config.yaml
image_size: 64
horizontal_flip: false
norm: "batchnorm"
activation: "silu"
pixel_unshuffle: 2
blocks_per_level: 1
block: "plain"
attention: false
init: "lecun_normal"
beta2: 0.95
eps: 1e-08
merge_dims: false
batch_size: 128
epochs: 12.1
Rows from block 5, named by matrix and row number. Each number is 500 + 40 x the weight over its row's rms, rounded and kept within 0 to 999. All counts start at 0. Numbers have three digits each. After the name is the row's rms in percent of the matrix's.
# conv: 3x3 conv (model.decb.0.0.conv.weight, 256x512x3x3), inputs 245-251, a 3x3 kernel for each
conv.32 093:449437498461510502486550509551534441474497504526532478583501536527500483513476501506518522456468521423497527557493504536579570447508479458503445432529472531469433488487529510481534494500530
conv.33 091:526474479478526477545499474500515534464518484461479498548499515482540553520470482456501507548521509535458497468489511482482455523511451529466521469485471435507516468534483474471485499517494
conv.34 103:500538543442464525496485517524497527485442510473511557477537568500492524514467481470476492442491493462491488498490475488474489539504524553524516545461486522505526500520508535560435513478481
conv.35 073:462519533530526512533527457465501521453492497495496501519498564546522549470487589467476504533507503486484468462468432517433475516490471499462509469462521415512481449474501459497542465488493
conv.36 085:506458475542497455497515474492493482493462471535508558447493497515467510457505502534483486528465516615528506522491466571540586585549573519486528492493489516519455423510485467489445513465503
conv.37 096:542516456465476511492532453480511469399514457498528503465487540480502538447489521479540509486493511504502454521454518538501522544506472433517473445450497460478459498526504551500541499505533
conv.38 097:475478489520475465576505436525495464500508506545508532498524539497487514476516483499533522433482538520497458503436537535458488553554508441463539487526553532465555533516530550541478535489470
conv.39 106:457503463524496471524463538494523557524503477529515495473536495527509517497467494448458501491502490504514468447496488518520523472506449475474505534507541476473499513470450481479528515480492
conv.40 090:505588534450493523529506500498535540484470535534503537474536556475507539483531464476477520480505473491590459512510502504474557534572514522482482447481504495522507508481482465478466474479489
conv.41 102:478518507449457534545494476525528521475496554559502514456521477512474551544529474511547495471519508507499499521442484469475527510475497531462557486486467473524517502503544509550493526516517
conv.42 104:541507510514509501474499466495470471515481526484498479520519510500489536492496516519475476465471497468507502511476454508560487539540558532490477430471426479490494509482504469467505415507535
conv.43 094:510522493531490565509482514537530496497526499492504531496542500563400513495448481502506518473472501495464546505504510489492521474516476481445437512513497461502500515493501466496477462467578
conv.44 115:473512459509495488539491496509491435522505511471471481528508483540531523483504507544488497515467490475439502536500497463502479528462567525536466513492460516445470549493500480497483525463516
conv.45 098:486502470519486518532474478472528526518504478524475477452469411493457501521488490515530441505493476565487546462519541511472540496482465523493446497510489441490569519535514514484520514480445
conv.46 103:471514520484478538567477554498476515518527503496506531494472494502446497513446454525548472522516477528509524509510486478489472496488464506546436518510501580499520492442456507493476420474499
conv.47 095:509521511517423493518486495403503507491469517496470471495508494508440461503462493535561475540495499532479476498510450464480435497532532522539503457439483441579568520433541510516518493480479
conv.48 100:524477493537502491539497549484540443461508479520491444524524423517440483485441482509472519462499495474527552497506473478516493577507466516501550527477504491437408486451521491525519553468520
conv.49 108:443437478483484542507529553512470503531492498524494444432478448490493508501513539504486498524507521472512475524518498501443489454510470484454465542515533511491502559504475496557499402532517
conv.50 092:541533508504537501532454497537508522452467473498525451444513518477537529515486542502487519534493484488525520504442436521461526521447455483525533467492512479469448455514556522537475465491507
conv.51 098:464453521505497406536452563478488531507497465474449487497484489516511444532482484513457544497505533495458521551494497512492469561495494568544491503502456574457523568488534498473500479464522
conv.52 102:550501499456481441508476530534520508522510466501479521505505538495539523552518489474464429482491480498499523524530470454494440432503522528527536550514512539497434458443480499473521551452552
conv.53 109:512495535522510460508467542495568476479523468534471451439474477489417486532476501510550448516500517508534547495518453547512463483492489505489444487498502480524528498445467470490517516472480
conv.54 095:551490456515496505531517527520484506522500524515562479444489559501469503450514552495524522562517531501552512511491506522516530453502504510572529500507489443492435495543509470512489484541541
conv.55 105:543549557535485539477486509475517483542505533510513503529461524503493556536522549535557532526512501507456493517591538550525526522507517556528473547502497521490503531482499553476498476518467
conv.56 107:510527538469482487505524444482542518496510490518494481539511503544511529515495463491453521507489479527523545481509502508508465484514486490479517511546489530538477467462507473511507459475539
conv.57 108:521548559488515470543535443467504497503539562470519488488550482533529524502544484506482431542486534455531439481494547513511511508510521516495470506473469498534557554489414535514536497530484
conv.58 094:463511557476449461464487477507435492522469463464445479478473539554443447476473512495479513465440556534530515509511536521477535478557506504530471498470495490459506480474564546540553508552476
conv.59 101:505492438512522473455519381554465531461493469557518438498491488449484523473546540512490493477502532527497529528468495494567497526528466505424472506452489504474514514572567487555523497493549
conv.60 094:539513476541505453486550449446521519489546529502510471475534513453575539515548573516560512477511499493486428515503461468503506467539479483423509480429441542457532575567466541489544511499489
conv.61 094:512455475525473471508510539513534478484480485490574508544512521545504507506501505498485521504538531563591538513478560512525490450509457504479555492523547550493528495478500507478496573429489
conv.62 098:537548472509506471526442515503459450506477469533533470522552543500526529489491505466527470461429447560542451529492496542490516528491471491460461477447496509511472528468507502531453467474519
conv.63 104:574488492468549469528428524539496551469496500531499492497547527505552514544526502461469461505515428488466471454526506467498489484567473510470481488500497513503509503478492486521466510544532
conv.64 114:501517499517451506541470536474475499470570497482458456527531528511483520513479539495475503471526510468542482538489504462501471473497498486500463437480484524552526467488489494465507502449521
conv.65 103:498475526530549591545515568508499464498535569493533518532521444503519523505525512521468508537513536473499507526507541470514548540572510416452432510537498447482558507524561597482502523463481
conv.66 096:550495527553523461500519488534482442515484553508544526531492486488487550468511535485512500542485492557490479468509482498451465508516547503552513437497484508525487463552474469564492467449458
conv.67 093:553534538524477519467526564473462470454425523517451517494492476479514463501469536492433508511439508490550464479513491574554491538491509515544476488534511516595487464437424481501517482501505
conv.68 104:488471532455475496494553457479533495518515475474525416497577495465546495568503446555514568452539510555533504514537503504490505496494505497519480443444500527506529570560461466523459497475465
conv.69 085:477512530542520490541483404498499472515531493563477488542540540550488411447520513510486513542511480471547513544495498522466470489438501520476464572532522524502529506416462459415522474554529
conv.70 097:558485533493501522498476484530491477474473534492451475548449545504476510479488474575549491462509489510511556482486517472539539466549527462540525470536499524475437512477497524525468482469460
conv.71 101:523506480510483479504455555487468545549473502497568499519445599503527551512488574490519450491525530532438523552525466507516542539497490493466509517515529524505508519529534553470505522523516
conv.72 104:493544526468541519478524486459498536477509441504488467463529460443483447469463520496501512574494474522475534530436434518497459525469580512473426467484468509523521457497519467510502536550516
conv.73 102:496529490535545502498486413472475574442523512516488472528496456450513492484542513569446534504507519503446482501501482450525497478496526462523447480485474505476520520526541494499463465501508
conv.74 096:549531444467501494491502499544545515446494464500535461473512483502481480514500467490502535483497478597393524459452504470474497530492483527537538490449496478522505512522531481550495526509495
conv.75 096:461541549505505455527471512439503521482467518537546510486497517491496399511526530538505513445545544456458509498485520524469451495483537506467505513524476495498557499441487494482491442434512
conv.76 105:430521486509522515458540499473467510491500490467431514485463508502489489509475489513490494523496547462506489522521528511556520498542602472434492466531540503539491474494513432467503490491426
conv.77 110:529479514514495464488454500454484474494472453514507528513550486481505506473498532447482503503477527544538506410449477481502499483504497536476528524550520509539470475505460485485527543555546
conv.78 096:529463502476559504474488490459455518493434486529529467495465547478471528473501482475509558478480509476564557507495500491525511523521464459431449465529486508454485471543531508549516515517531
conv.79 097:520514544493458549449463512523478464490526527456508475475470553511452534489464496515511510508471517532501573542450439486487520456514488516450506475497525511539534454506475497482473492513449
conv.80 097:533492496513453506493535528536519498538537516552527465448466514499478486491483501483465475483479490447521528471545498461556516431432491530485497514483497480510500526564471490512470515540495
conv.81 105:573516509502530437458506494521471487517524556508520521505515539500525486488531524505510480521488499560523455494503553471472469518462499500478537514491507466480505474474473523484469497482525
conv.82 097:496526526586527565493525479523504495503505435485447549492536466535485520481511543497512501539522565498476489516494499519424482480450511470523544547436506490525537468522502449525511492492478
conv.83 103:497491492510499492522535505491472493450529476471444572486499509516535432523534480566485539489518528466433512526477477574483442542471485440544510539492464499568549424522544463519464523491453
conv.84 093:499521506558518414518547526503502480537471514492547505488487522481455497474476524457490456504522518536467526464539521543458471486547490490522530474447471514524517470497555513460575564455453
conv.85 101:519527504505537538527531513505529531552514499509482523539490517473502519482523460482483500499513420457514475406476483518483468504472486423417473479455559506471473563464502466513495487548525
conv.86 114:524470506461501518477512486446494457510489446507519507498486459514471496496528451491522490495515494477470545512547496511500535455494569448471431540522526538529527538531465526468534491446460
conv.87 108:521425447493477506439487534479478536499525532513442477497515539448512508501546481523443470486508467491506466539510478555526505497497522424509485504560506528508488468549549485473438515467458
conv.88 101:501459473496491482558550517531542496493531493480458492458412490507491507509521551509495534528489471542490548516459457480441469542500514507539487506486507486457456531519479467477533544558538
conv.89 107:475519471482572518489502541455489521566497506500462504536458507456456522465486502490513502552512543509519511432528464507513483477526502506532483523518475562486472505513505529502530467482469
conv.90 098:478536491520532491514467513490494517505458518506514491524505488516498540511527478500531477501523493449521494483464501534473452502513497541509527490503476460489530509535467487503523513515545
conv.91 104:545464488438503475488472501448475517510482501478458516478497507509519500560535527438486489493457571569489481512525488523487439491496488567474522539518462506516482503491480466504485504520502
conv.92 095:529528487441525483494475555506521530477528499501498504525465540556491491512509498493530508496485454487526508523512517520547479531530526455554451492433456534505462491466477525484534496491508
conv.93 091:547563503505538493543448499443462457511548454542526528487489528452546528443527538481514502514519440460532519534552482494541593478524608508511528560471548577476507509513524506539481495537444
conv.94 103:498507501518511484451487467503507497566520518484468475471466531404503501480528554480447526504535594463478512499465479552563517542516559488461476529573492507528508458506492478508544475451484
conv.95 102:503489519530487531488518521516522424465479503493503504522482519530475498541519464493549472472466485506485470472562526450452485443519447437495545502471549572518511496483501513494448479501472
conv.96 108:505474507447510578539504535526529498547518517505483495467441457449492512488442556476523507531516549472498574463503454471476497507483479512499511467551535479552501500528450487483463550519511
conv.97 091:522447497525470405513507501505529484487504513490526548495517573537495496479535502506478486482484457536549503542499469530529490505483540511507484494485506517517491607581531531509490494489512
conv.98 101:480455517468515586535504470510442507483464517461513513521486451491493457494515533485473530509484523506478478544474513525484523549500474468520462448549517449492548496488502538497493492510462
conv.99 098:485557570478507454482512496481560480480531474457481492499452484535512488518490512465468479457489492483503555513522523496488485464479489535480469466518539536511548536501542479468438461466476
conv.100 096:462465479515532518477482457485454482500509485473437490482419471550478507504474521553528497505506495538531521518444499543502439455498404507498564500494501531471504462477465548506507489504541
conv.101 085:446488505465437464471490470447467461458482557512514521508531532489508536496528574430480483471510528471546494443425489555437491563513508485454476478453475461456559476488523480477500540488541
conv.102 096:447461436504521475550525470530495529558514498466515535481495477456460499487467565510499460514512543565508479487469473499470447451492487505479464469477532522504504496490466500473524482431559
conv.103 101:568565415504520459504505549482500475563546584467504502448528497431509504480481502479510489570542543487446507532542459488488450469498498514448463516567498517546491521501466421500482512503466
conv.104 097:519458550524504515529490478467529512535448440482466490534561516516447460494488456510568541456509454494435485455444512505512506435505490522539443513509548482467539533494503493497485450524517
conv.105 094:491522465481595575495524524528452492490543513506518521539531502535533502462463518505462421467507400481594476484495436494560517494494504458524441516460524528498487584568505568491427515519474
conv.106 109:485522495539493514505496564480486514531470474531482462452509494478476485495508493476515474507502475535525510522574525566530450475486514532506462514467444532464510468480478501478529464493484
conv.107 112:498508569500566512530542464546513480552493482517479505516507486499526477468449521592489556488479526483525553506494463507477451546495517507460529523505497431457515515510507506485510512461581
conv.108 104:510441440475523514482474494490564530503456520535466502538532547477516487517523509477504502549494504502508458464472517515494518515496471529470522482479549461492485526501531485476507462509485
conv.109 104:484539503499463458493531531484502513437513512453504455515495518473490517471479558491501541495480563494484500541470503515467491565520531495502504519491457503477472476475459493495516432516471
conv.110 099:476531527472484537524542562516541489520617499445583480501514469499495453453496509470535519496521472476466443497527558426482511472478482507537517502577535464525445542573500488477465430452553
conv.111 091:484496440490520498525513508511521530459519523560488445453434501505500490494458481521506489527536493534517503523508461454518480468463455505467520526477536485490532473492448481449482504500547
conv.112 099:526483454533506476531511456538494506516556498523522512522528495451500497451504490502493510527472482519471498459498501495531533471498490465425489490481485455508530511511503472511458499550498
conv.113 092:457527526530532507519474518505514538467487482502450501462607536513548470544502454512557520522507506439406536505540480452513452481483486491477486526502483503493555464503547489494486449508482
conv.114 096:531478448531525475438434509526455514540548488479489507484442558510550488492496463458559528551589534479493449470509499558542513501459491445409460467521504431464470522504531502486491521527517
conv.115 098:549512479528456518515480507472520483404488521503469477497494495513552527528543543452428499446489468497494529532515435440494496472500520483539514503532508507535510491521503465512443476487437
conv.116 112:532508531489514501472477416456530487463478532542443548502473534508457549466489523440518516521523483451496489506509476508567500491511515511532526548494524516485510485503487511510482572502453
conv.117 096:512481531533465512451464501524527514465494500493497466507499517503512554525513513508467501542474527534544501565545489551493551538530504490425524507493485511553487432551442482527495542405544
conv.118 089:521481511494490557518499531571466506470480507480525529515494491498509476507491485454477542535470520537535524467459546511455481511488492517575468435491495533516449491501424513462479541475502
conv.119 103:453420464513488533530522492492508536582485455479502479494497470505458507468496561503517518490522516547499464452460467459469487507518469470503455489512479485497532478502433479489459489514516
conv.120 102:527488484536493419433449469476451539513499493548568515543547532508510519546473506512474520508488519500495420501513564503515468475522479481566532479561533467502462531502497505516546528485467
conv.121 109:533530504506477514504491506546487541494481446473487523483470552493554474504471443474531499527474468496415516520486491542462535507463511500516488462474558472508511449534502505475479475473507
conv.122 110:516480489507472508480492515521519558538491542548438499472516536529464472543475523539457485495525490555560444541535521521476521522453551516503484494503544512473479491505474508552483471481473
conv.123 103:542513480487481424542529532507527524515561476511530520537460544488498495524520500526502566524463492497481535525496546530454544486523464540517498476567468525534494504512535442453463462500496
conv.124 108:497494540552510499535493492491506506507492470472494480445518433522474512497428550574500574532445443532535474576506516503538508496504504481516485478515484498452485463482497508497484470452466
conv.125 100:526496488478476500448510521543497498510466485516520505501447527484501585473477495440512510497600483470552564487494514506550542486501458453455441495479527592477445517504500464469559536525477
conv.126 111:504486513519534512530469577496527514509455473474460486523501442499521479508498484529518495468501464508413450503501496506499539484525560515547470474489517451510461470496458514526456478508500
conv.127 105:539527485500522464531512473554457528534508487452546554485497498507482499525542533497568540482490510497512510508516470479485494493536497535529496476494490513467463486482473499459523471503486
conv.128 105:529493492520517464523475515511460500516519518494463458494577516502502459549519523474487433468486505489552548489500480533537534524562524468537520519520474549537448486463500488459508451422478
conv.129 104:453573461485538527487557486573510519429531520527479491522499495499472468507441491567492489516469483528505495536428463467509520521529473494511467540489479495486562540522534478535555483460532
conv.130 106:477565471546480467542506487529468490533486472480532498534526487524537500479548521553531500497478486510484489483533532472483492494464484502486433515523541459510513542513507510520516512553502
conv.131 098:517551505517489470504558533485498461512519536442471530493502484479492471489493518502503463466465475466510472523482583530538487476506486515522551497481497519550458607514534543544529496544536
conv.132 099:474506515470512497520539569518534459470495522465533525549493423481459470508538517585510555446468533475517538527446507462473479503449461532519558490521546460539507514485487513505492501504485
conv.133 103:553523458503498482463528501511457518482449535551505501478555556531508519499546481480504470475468532497502521479426520452497554470454535498465480474492484493437424481507494518501475522522460
conv.134 098:499480468533485491534465489435531505494510530542440515530452506530500491474436476484506529493568519488477500501507475490537515459500521473466503492490446483426500522539455529493473543508512
conv.135 100:573531513502424493503504508512554531539520537474493528420417542547483504523503500503510483444439535444445493507499511492488536459509510493513515466449512556538547514462492575486496484510531
conv.136 108:528493466477439487541518542496481519503476518484495455459549493490481540490509475483436429490470445537560449484526479496489512497486461528488513520505451516492498452498503450476516494491537
conv.137 105:482471416489516514531501552464570501564493537498523456517484489539469487544513464570506536582479464481444482519559538545503501543472501454488476523561457476510482533539490519522539491504519
conv.138 102:581521488473525445530485509507432443521449432477496484502501482499487522474482487484473530428509483542499465515501525496544522521519514507500559444515527470537521504476497510488525512542519
conv.139 098:523544576468494559505475467429532441507505539519476515458500523527505497493493538500519485473507501497464483447531518496458478473494498513529544503452468522553470459480451496458538525496472
conv.140 102:509492534471543487560476482446521472471496506491443479519587462535552558527468485497470547532498481497505479453472522518545489531571519506520474429462495489453492527461485540508504516525548
conv.141 104:492469468521463453515527468556535524531577547486534508580497531523469505463475497525432490477506470490506462475451526445511526490439482537516508476504489552528483558470505498501544488524435
conv.142 101:467469505521468529523478518485530511535504491507572514447536520506520482490469491539482546541525492492509475476541496483514556431498465456505623463454536512498525565463496490483483514483508
conv.143 088:518469518542491559423523452560553476528526509511488507540559435473493494460486540504450470451482449501427477485519481447498489533507559494576498489475515500503582502469490437490501491463514
conv.144 080:445508503499530455460540563425569537452508488501522491527515437504538493478502502435456490488475488481498501468428451522580473434467497517554518474465514490524512488500492468521443536495531
conv.145 099:548465477475498498423522496461529511501523460476527487516523519511503506444526487538444470436428488530538503532457480486521536510533507563485527488502553464461553524499503496531466472504496
conv.146 100:472509492529436531489483458506460532416475520486446517498492468512472474502502470502501538487463503498487522521501490511479506501510516486564554530472479527532505508487489475502419484511446
conv.147 090:533541522483470486521546483504459462500514479488481508545567546524489473520522496500475522455512492469532530531497547532484486474528510462512537473485529535496503479461485568476493475468520
conv.148 110:493515525501488485484503475459555523512519454506476541455451544467487570475478492536496548493507509512477478487506484529464520451531551470503478472496544530431510515470522541524504543515502
conv.149 108:583548520494471432467505517504498461541492497474515517481443497479515484481477470531498467496526523506531493510547496485539518524551514540513461512468502524571551501503492487497479425462519
conv.150 091:470459507477524475560463483446531510441544504525545436525484524511543495554569517445483506493492502460464534515515491475518453540542471475435519505472552460527609477472525429446490439509465
conv.151 081:527517534458541491499536543521500493543520488481498471535459494511487511485495567468458520501548550462492464475465461457494429540510574546548550503514578483481550515458445521476496507446512
conv.152 109:513470483474521427501525548507510521495477526516521511576491540548461511452508508477514512485490488463539535483532524503564570496512546505529547490492472504549477512504504487495487472554474
conv.153 101:514533530498604535533495516516488489563509541496554463552496468509553521491534513484460538521524523469472476453499520501495510492471472447503477528507463480517533530451456499460490515465521
conv.154 107:506539544512489512476479526526492483479510468497517536443487523519500475494511518529546495489506527545499539520553512516481472493518490458496506500460506518522524460484478479465540454488464
conv.155 106:507530496526476465508506422487429509507508507484494478451453476450437494532518545481523506436509566467486547475523472500529515476488493483507477497454495532512511520487467519518530481549504
conv.156 109:546559550496468540445446512526543491522440517515508435500520480536481566465523606502535482566520450467520517480503512484471499468482469504501512486531499515519475513502491497516453471465491
conv.157 099:514534488520530473519506525520527550523529494504487450541539541497494465510491440517455487509504494503546512498497509455525506479517487525477469550552462479442479513450475482433521499529532
conv.158 106:573530497557517481515521552499453516549486522489463520539495457481475499511443463547508477469467472501446521464473500461503530493503570509522517463509511434517519493528496455499507467526461
conv.159 104:510578485478501538475465513521471516574576518548524512491463507475517528535459536477451448518494485481468511501528506543577501489486459475513492547563512500498538539487526525501510456496496
conv.160 091:507484578510507472460527543511472480553560503495517499551497473537578443484452471467470504555527498552486546514531527536527540560510597562502532464526461502540515492484449494502475488509485
conv.161 092:476456491484512508529467461485472508489440515527528498492482483505528555484505483460518500485478526497433493531509453503525529498489520479518518470510529515496497492522562469478511544506501
conv.162 094:487518522512513519491491477461513535496495501571507533503471543512519490574446429515495496426484523527498540487489491509461490471499512496495445552532349525540551499534495567543493473477435
conv.163 100:544474511501512477451487474513504476493466513485485532509496540472504441461538444468511530503461447495526498472523412486433520506495496466491442538516455502509511454504503495488452498485534
conv.164 102:502466490495473489459512504518505484476486526510578524476468495495455500520483490476495528483472464523522527483451468553476499480451521468509494535465486502540489548491524519489501482550499
conv.165 096:489489460470526502485441510517467508532451445501486445463475455431505450509525540534493485497515520599487485465514473544480502527504553519517462523552474555549478471474509508537545513543498
conv.166 099:487467487486510469508527440453482533446504470494482498509492523441516561484483496481526589508501496529494466463444470516534512494531521526473468519489480491506555505563519473498460513528565
conv.167 099:484497488446477468471520503531529479468499449528539492484447497525505462492560518479486499509497434487478533488531486476506508478469488489509505519450534517543496507518498534521503515492496
conv.168 099:517467504475432460517501523503493460448591554513502509515481480478473460457543484510490446468508521473489537525502515498500436467469520506538478485483534539550545481479539522514431485481459
conv.169 104:450445529518535487473544453446464572508509507520498480467484454472473493510466497500509473486540472464534527462534515482483523421498495498532571475465490516513507522533502482514471504469502
conv.170 092:443474496476529498518475478514507503540488545481439460498478500528519498490467553490475526539530533507465457507504492466484480477513440480479505478467538474403529526501509611491438497510443
conv.171 099:552552502539542466465514438502489517487507530476497545471517495502486562522513497561554454486503474508497495496509434512528504453522482482562504532474493541539425492540569546465475520458524
conv.172 097:457450524577407494486506525477481555506553549482498528515522490504552486552525521498497491488429555562506437477508466439491461474449561546548495500514546485474529494494461495494531477489507
conv.173 108:488544505499515524462521489516548489464526532527543529510417560560518503507462543536508591501496541487538533509458511511502462480465466509514514483548455530484472533532465456456496533474460
conv.174 086:451556502492470464542478461475529464509436498503474486512490472551549510535527471526449442492484454441464489451481490444554534459454494496499447480432490460425459469467460504438497504540529
conv.175 099:517467496496500511512545470497525492473515478456493514552561496459463510498483514478477443478508473542570526507498457506526500529525524456511529466440468564494421477470468539490445526504542
conv.176 094:515491572550457529454495522548502518484593511463539530530503440513514462508529423510490511501466488458448529534484447432506467479512429523504553413551554517507506541488495418494482507489463
conv.177 101:539498498494492504543496511518468515511529519497516565492482470501535522453468516466474505509479520494536512491454464491535433496500451448491505505455406517474473549542476509547511486478463
conv.178 101:522531520484514461520501477498437489483461520458471491520472454558476450521517530546525490484488483446487532568480491581524538527492464445518497460464469563535438539545557552516467496505470
conv.179 110:522484442423497491483500524486487484495512578502514487522424534504524484500506491484507465524519481453493568437438563512551446543457463541550472456481462507525466523552573467496492481489545
conv.180 091:505532477510522446554476504550540577547495525501512575460531492476509546490503521525481464430532461540478535468526497484520514559498508458442500532455522522459477550522465505454475457459480
conv.181 090:459462514451491508512472484465514506516508455498462569450486523451451478537474430498461477521520543496498475481523429505501482502495461490495547495513485514538489490494487485539493486523509
conv.182 095:523525541511471445453572520492538510438473524542563560510476520555490488482497487474476493488503510510486487494492479513465469442458504508524605542453475510467444477475435504479505487469529
conv.183 108:492512502461507471508510471505474469518490519467446539474483515474481502511513467516498535499458548541527543525502521519483532522537542508523501494517548418517526483504488508492548521523501
conv.184 106:478509486504473499577457441502559513504470452506520506507493507517513540503520494492508500476581449440499465524533545510534496429502515512500530524496545461465506549419500514466501422483521
conv.185 100:546513531497522533534508546505496527443503462463469513497546527471511502486547573503525504520549489569508471484432497502489478484506478523514517496500502486475505506493462511558494502557462
conv.186 110:485538496523458471535517488527526474478496547512482500453499500508477494520478554531544502505536541568547495492476491501488520480478520450531506551468428490551489531523521466465497457489483
conv.187 098:547511464495492475460492545516478481569472485481530476466515497495467438526496469518534452504492449467517489498511541485466526551516535519523514544485530499506562493452481515481540483442466
conv.188 094:466564516508484525446501480507480471534472504476485511483447488521471469499488509513480497494464533472489530458527447542489453470482492522530482544483454499508518439551507486504475475448543
conv.189 094:482435499508471481458455463470472500442519517515486499410442455546520492478512497492507509469475448541490509492499517520484537500496504460415453501376447461450436529453510500507499443520582
conv.190 105:494529534531456486492526454489539466512534521469445550513476440490470483531500497557529518506551503466536532451485483415467458471502519498517499466495472471531435505464442538477514457473498
conv.191 100:426508428515483517540559544463535464505454468501477495462426466483490480527500471496538531489525469448485503535521453449418452512493506537489512512533521473473475490517448496515466509541546
conv.192 100:504520577538532485471507499506474481502471439499484523489578490496524459468452454488574488506443447490481549512490482499497475524504555482568551497486547463503503515520447539511512458489520
conv.193 100:473446535503528569526462535508564452460556467509481465441512475483514440529453501519529498507476428458488510470520488515482552481483546484516452511459454450526542511483521482498548496524533
conv.194 100:498473554512455515509533507515512503491545518484478462508502545536548495569536503522509473455501486496523525516501534454493484541486468490513520460449519527498527502451470523460468497514506
conv.195 091:507423464500523537457494516550580558510481518543442456486455456501545475467498489465541506488494482468470461479543449490489455441478437495480537483559506446454478509509505469465491434462452
conv.196 098:477487492478509505521525527467556499459501491526470497474507532499557474549546444487517504485582479460491442544511473516504498522519472495474521472488540478495563547535522507453535501513550
conv.197 093:501501476450496495542477476573532525482544525535501527480494482501520540475484470518511497478493481447547514464494527511509580570493563534512492519538449558463454460510495523518526528579448
conv.198 103:463481561422508504449512465516534507460532529496490407504521453514520504485474554489509515513524499480522460519453550451499546533441557508522469474518489492506453521521511488518492503509457
conv.199 100:454472522492502450427543520493461490493506482502403495569540492550518537449565483497460463458497470501485508473441425463494515492531511548550534543494536520509476540510498550515503497528459
conv.200 097:445568493482554486470508492534458463465503518485453480456459471516470476536505487455569530458416544469533482558476499506466496470457534547516515487487476529483509591513538491562501491501487
conv.201 095:526551485553474417533453481504518480495544554580527464553447490588498474485503533436486511423440541508545502518535470517494482520538492461460520497517490473504521537469506486462440483523514
conv.202 100:522518484490509534449504534529541475457491528516458460536491463537576552495541497532485465493456507509475471482507510570498464546495476482478465506529533459503488460487532483483499497510522
conv.203 101:544504421502451511468473509502513537551518513484475522491505482531544485529485479486477487505499482516468464493442438518561481495506509457500479566483507498469483494483530451487552508530489
conv.204 109:528471456512468459487472496507476523460554491471499501528502518492519515443480540457517468530536468571542497490496479515527534464495467490503534506509504511552503536496525533538481490570525
conv.205 101:551491501450530549534502477465528505481472514478508503483455498450488472491512537510502509520478455473525573493470490489430530498444479514502496507534533437469518491444470527440524490486487
conv.206 098:577489464506517414495514515501516557506493481446552477510487490512552478484567542462446533489445499545488469507543523424492547510492530490499488442472476496521522513522482493468415509442480
conv.207 104:464428521474489532481504488517477470501498522485541518437547508510518524454491485517516555550475513488576506493529512522557514485523483504496492513510512492492465478519467468530537474524475
conv.208 098:530531499492562526542468542457557483500543498535510517524446495456484509488487474499489514446450567551481540477485497497557501488473487470469463451466501507555529522541490524472453452499524
conv.209 091:507530595521544485539415499481450491515504502513499504482469552471485497515480483469545525498522570565502555560547489527485530498466556522493514471544437530540557506550510535509444474499543
conv.210 094:521557552558417477506489483572509474500448471500498512489444529513485505498512503515478493463477474517491517484426445470388491468503498464517437471517516516469515487452486533464509481572473
conv.211 100:478503506541552463510474450517506509511501505537499564494496433563537522547520535478450472547471463545508474521537549511578537436492508497546527533582521490509537515529506505512454527514538
conv.212 085:548497528524506525526508495528502501547490475512572459486532473490540476537500467428479502487462468577570468480478533460464452464468463485497509504503572517551599552472506527485450546497487
conv.213 086:535525498537508486474568492472465478519446492451479503431510514479475485489484480482475505459459529539552490482495523494498421543529529528497512516516440497491518518477462479519486506510512
conv.214 102:409504499538487487425519464503455461495527456461512534483527573478492464555473477548501487550464490540494486468468487439457486482502513500503475495437447489473489510498503500478483536514563
conv.215 102:487530478552515452478514488522536515532522447511467438482487528548484487505555536520524474454532429504482448508540470487539483480522534485465464502470521515460487493461518436511500445479479
conv.216 110:537471494517541478518497525516507543522481480483543521460509532475501555515537498482547490546528466507493497451484494499513484502495455533480459522461503452476487469518464510521482494554464
conv.217 099:493498445486446509497502547486456548450531541474482529529527517513514440557524478459478494485465502582460530488469532518573513502492501476547482452442468527503484454524474463549485496526503
conv.218 106:534579465510459464493516483494502502530492558532464508502502490558450494495476528506518503498502491489503483542520510460469500498569494537511533553512569493502505514456531448463503521475478
conv.219 097:539441514502456486518484481520504512517481540525546487466523477479477496478489506570545452437477530453522514514546446471505482547538516508497472495477491517445485457504549510496480506542521
conv.220 100:502541564500495434513548508489549532521471504542527482521450534539511525480494453510562491502485505479499516541508470541511484506478483507543506499482449514542515454557506500507455489447466
conv.221 104:511503487489516475498483507500523498508455500505475458511456507508495507459495496539481504546536501494517488465523502441512532485448544548488423519454426487506448493453459481538469529515471
conv.222 097:499500492514504485452476561497503512486536471542546498517488428513460490479454441492435566482468498547497529482430461497532493507567531497502484536453474505470488542537536467534443479521468
conv.223 088:493493557530522541423489484475489538489515541504496460487494489475484466495476476548555484505516468468503466498480535478472509526503513574535519515539480515480511520513499452532556528539523
conv.224 111:436500530488465531499479483516494469477489453515462476540501449538472478482544460499499451480519496475533504527517521467481498509517514432535551524481478477471474502550530551521467474491508
conv.225 106:537540511487495485512505512513530545483517488445413432500463438487532442453530501497464522530498516510500486488477511497476511520522488491521497502488529445458536475474473488515440500536490
conv.226 117:448514553514477466502447511493492474513531470454495487509533497535522475489490505523489504497479512474508486500497467505483483540505524554529506489492534499462507517496529467509481504548495
conv.227 105:496484496510500565456537524433547522495480565488545483462502504506463515510459487525505501493497504461533543531556521478506562477531442550546557494500561468488528442460452499448495538520466
conv.228 097:513494496418489475473482515505522487506435457514518460508556456477489522508560522461493491487478506469554513492468484459487518446490439487430480469447471557478454482526553502577500456485487
conv.229 107:456460545482520461488464466500492443503465492505445520479484476519529480487537494443545505515477485533440498498504500538535471496533499490447586513493462538485498468536471516501543539477516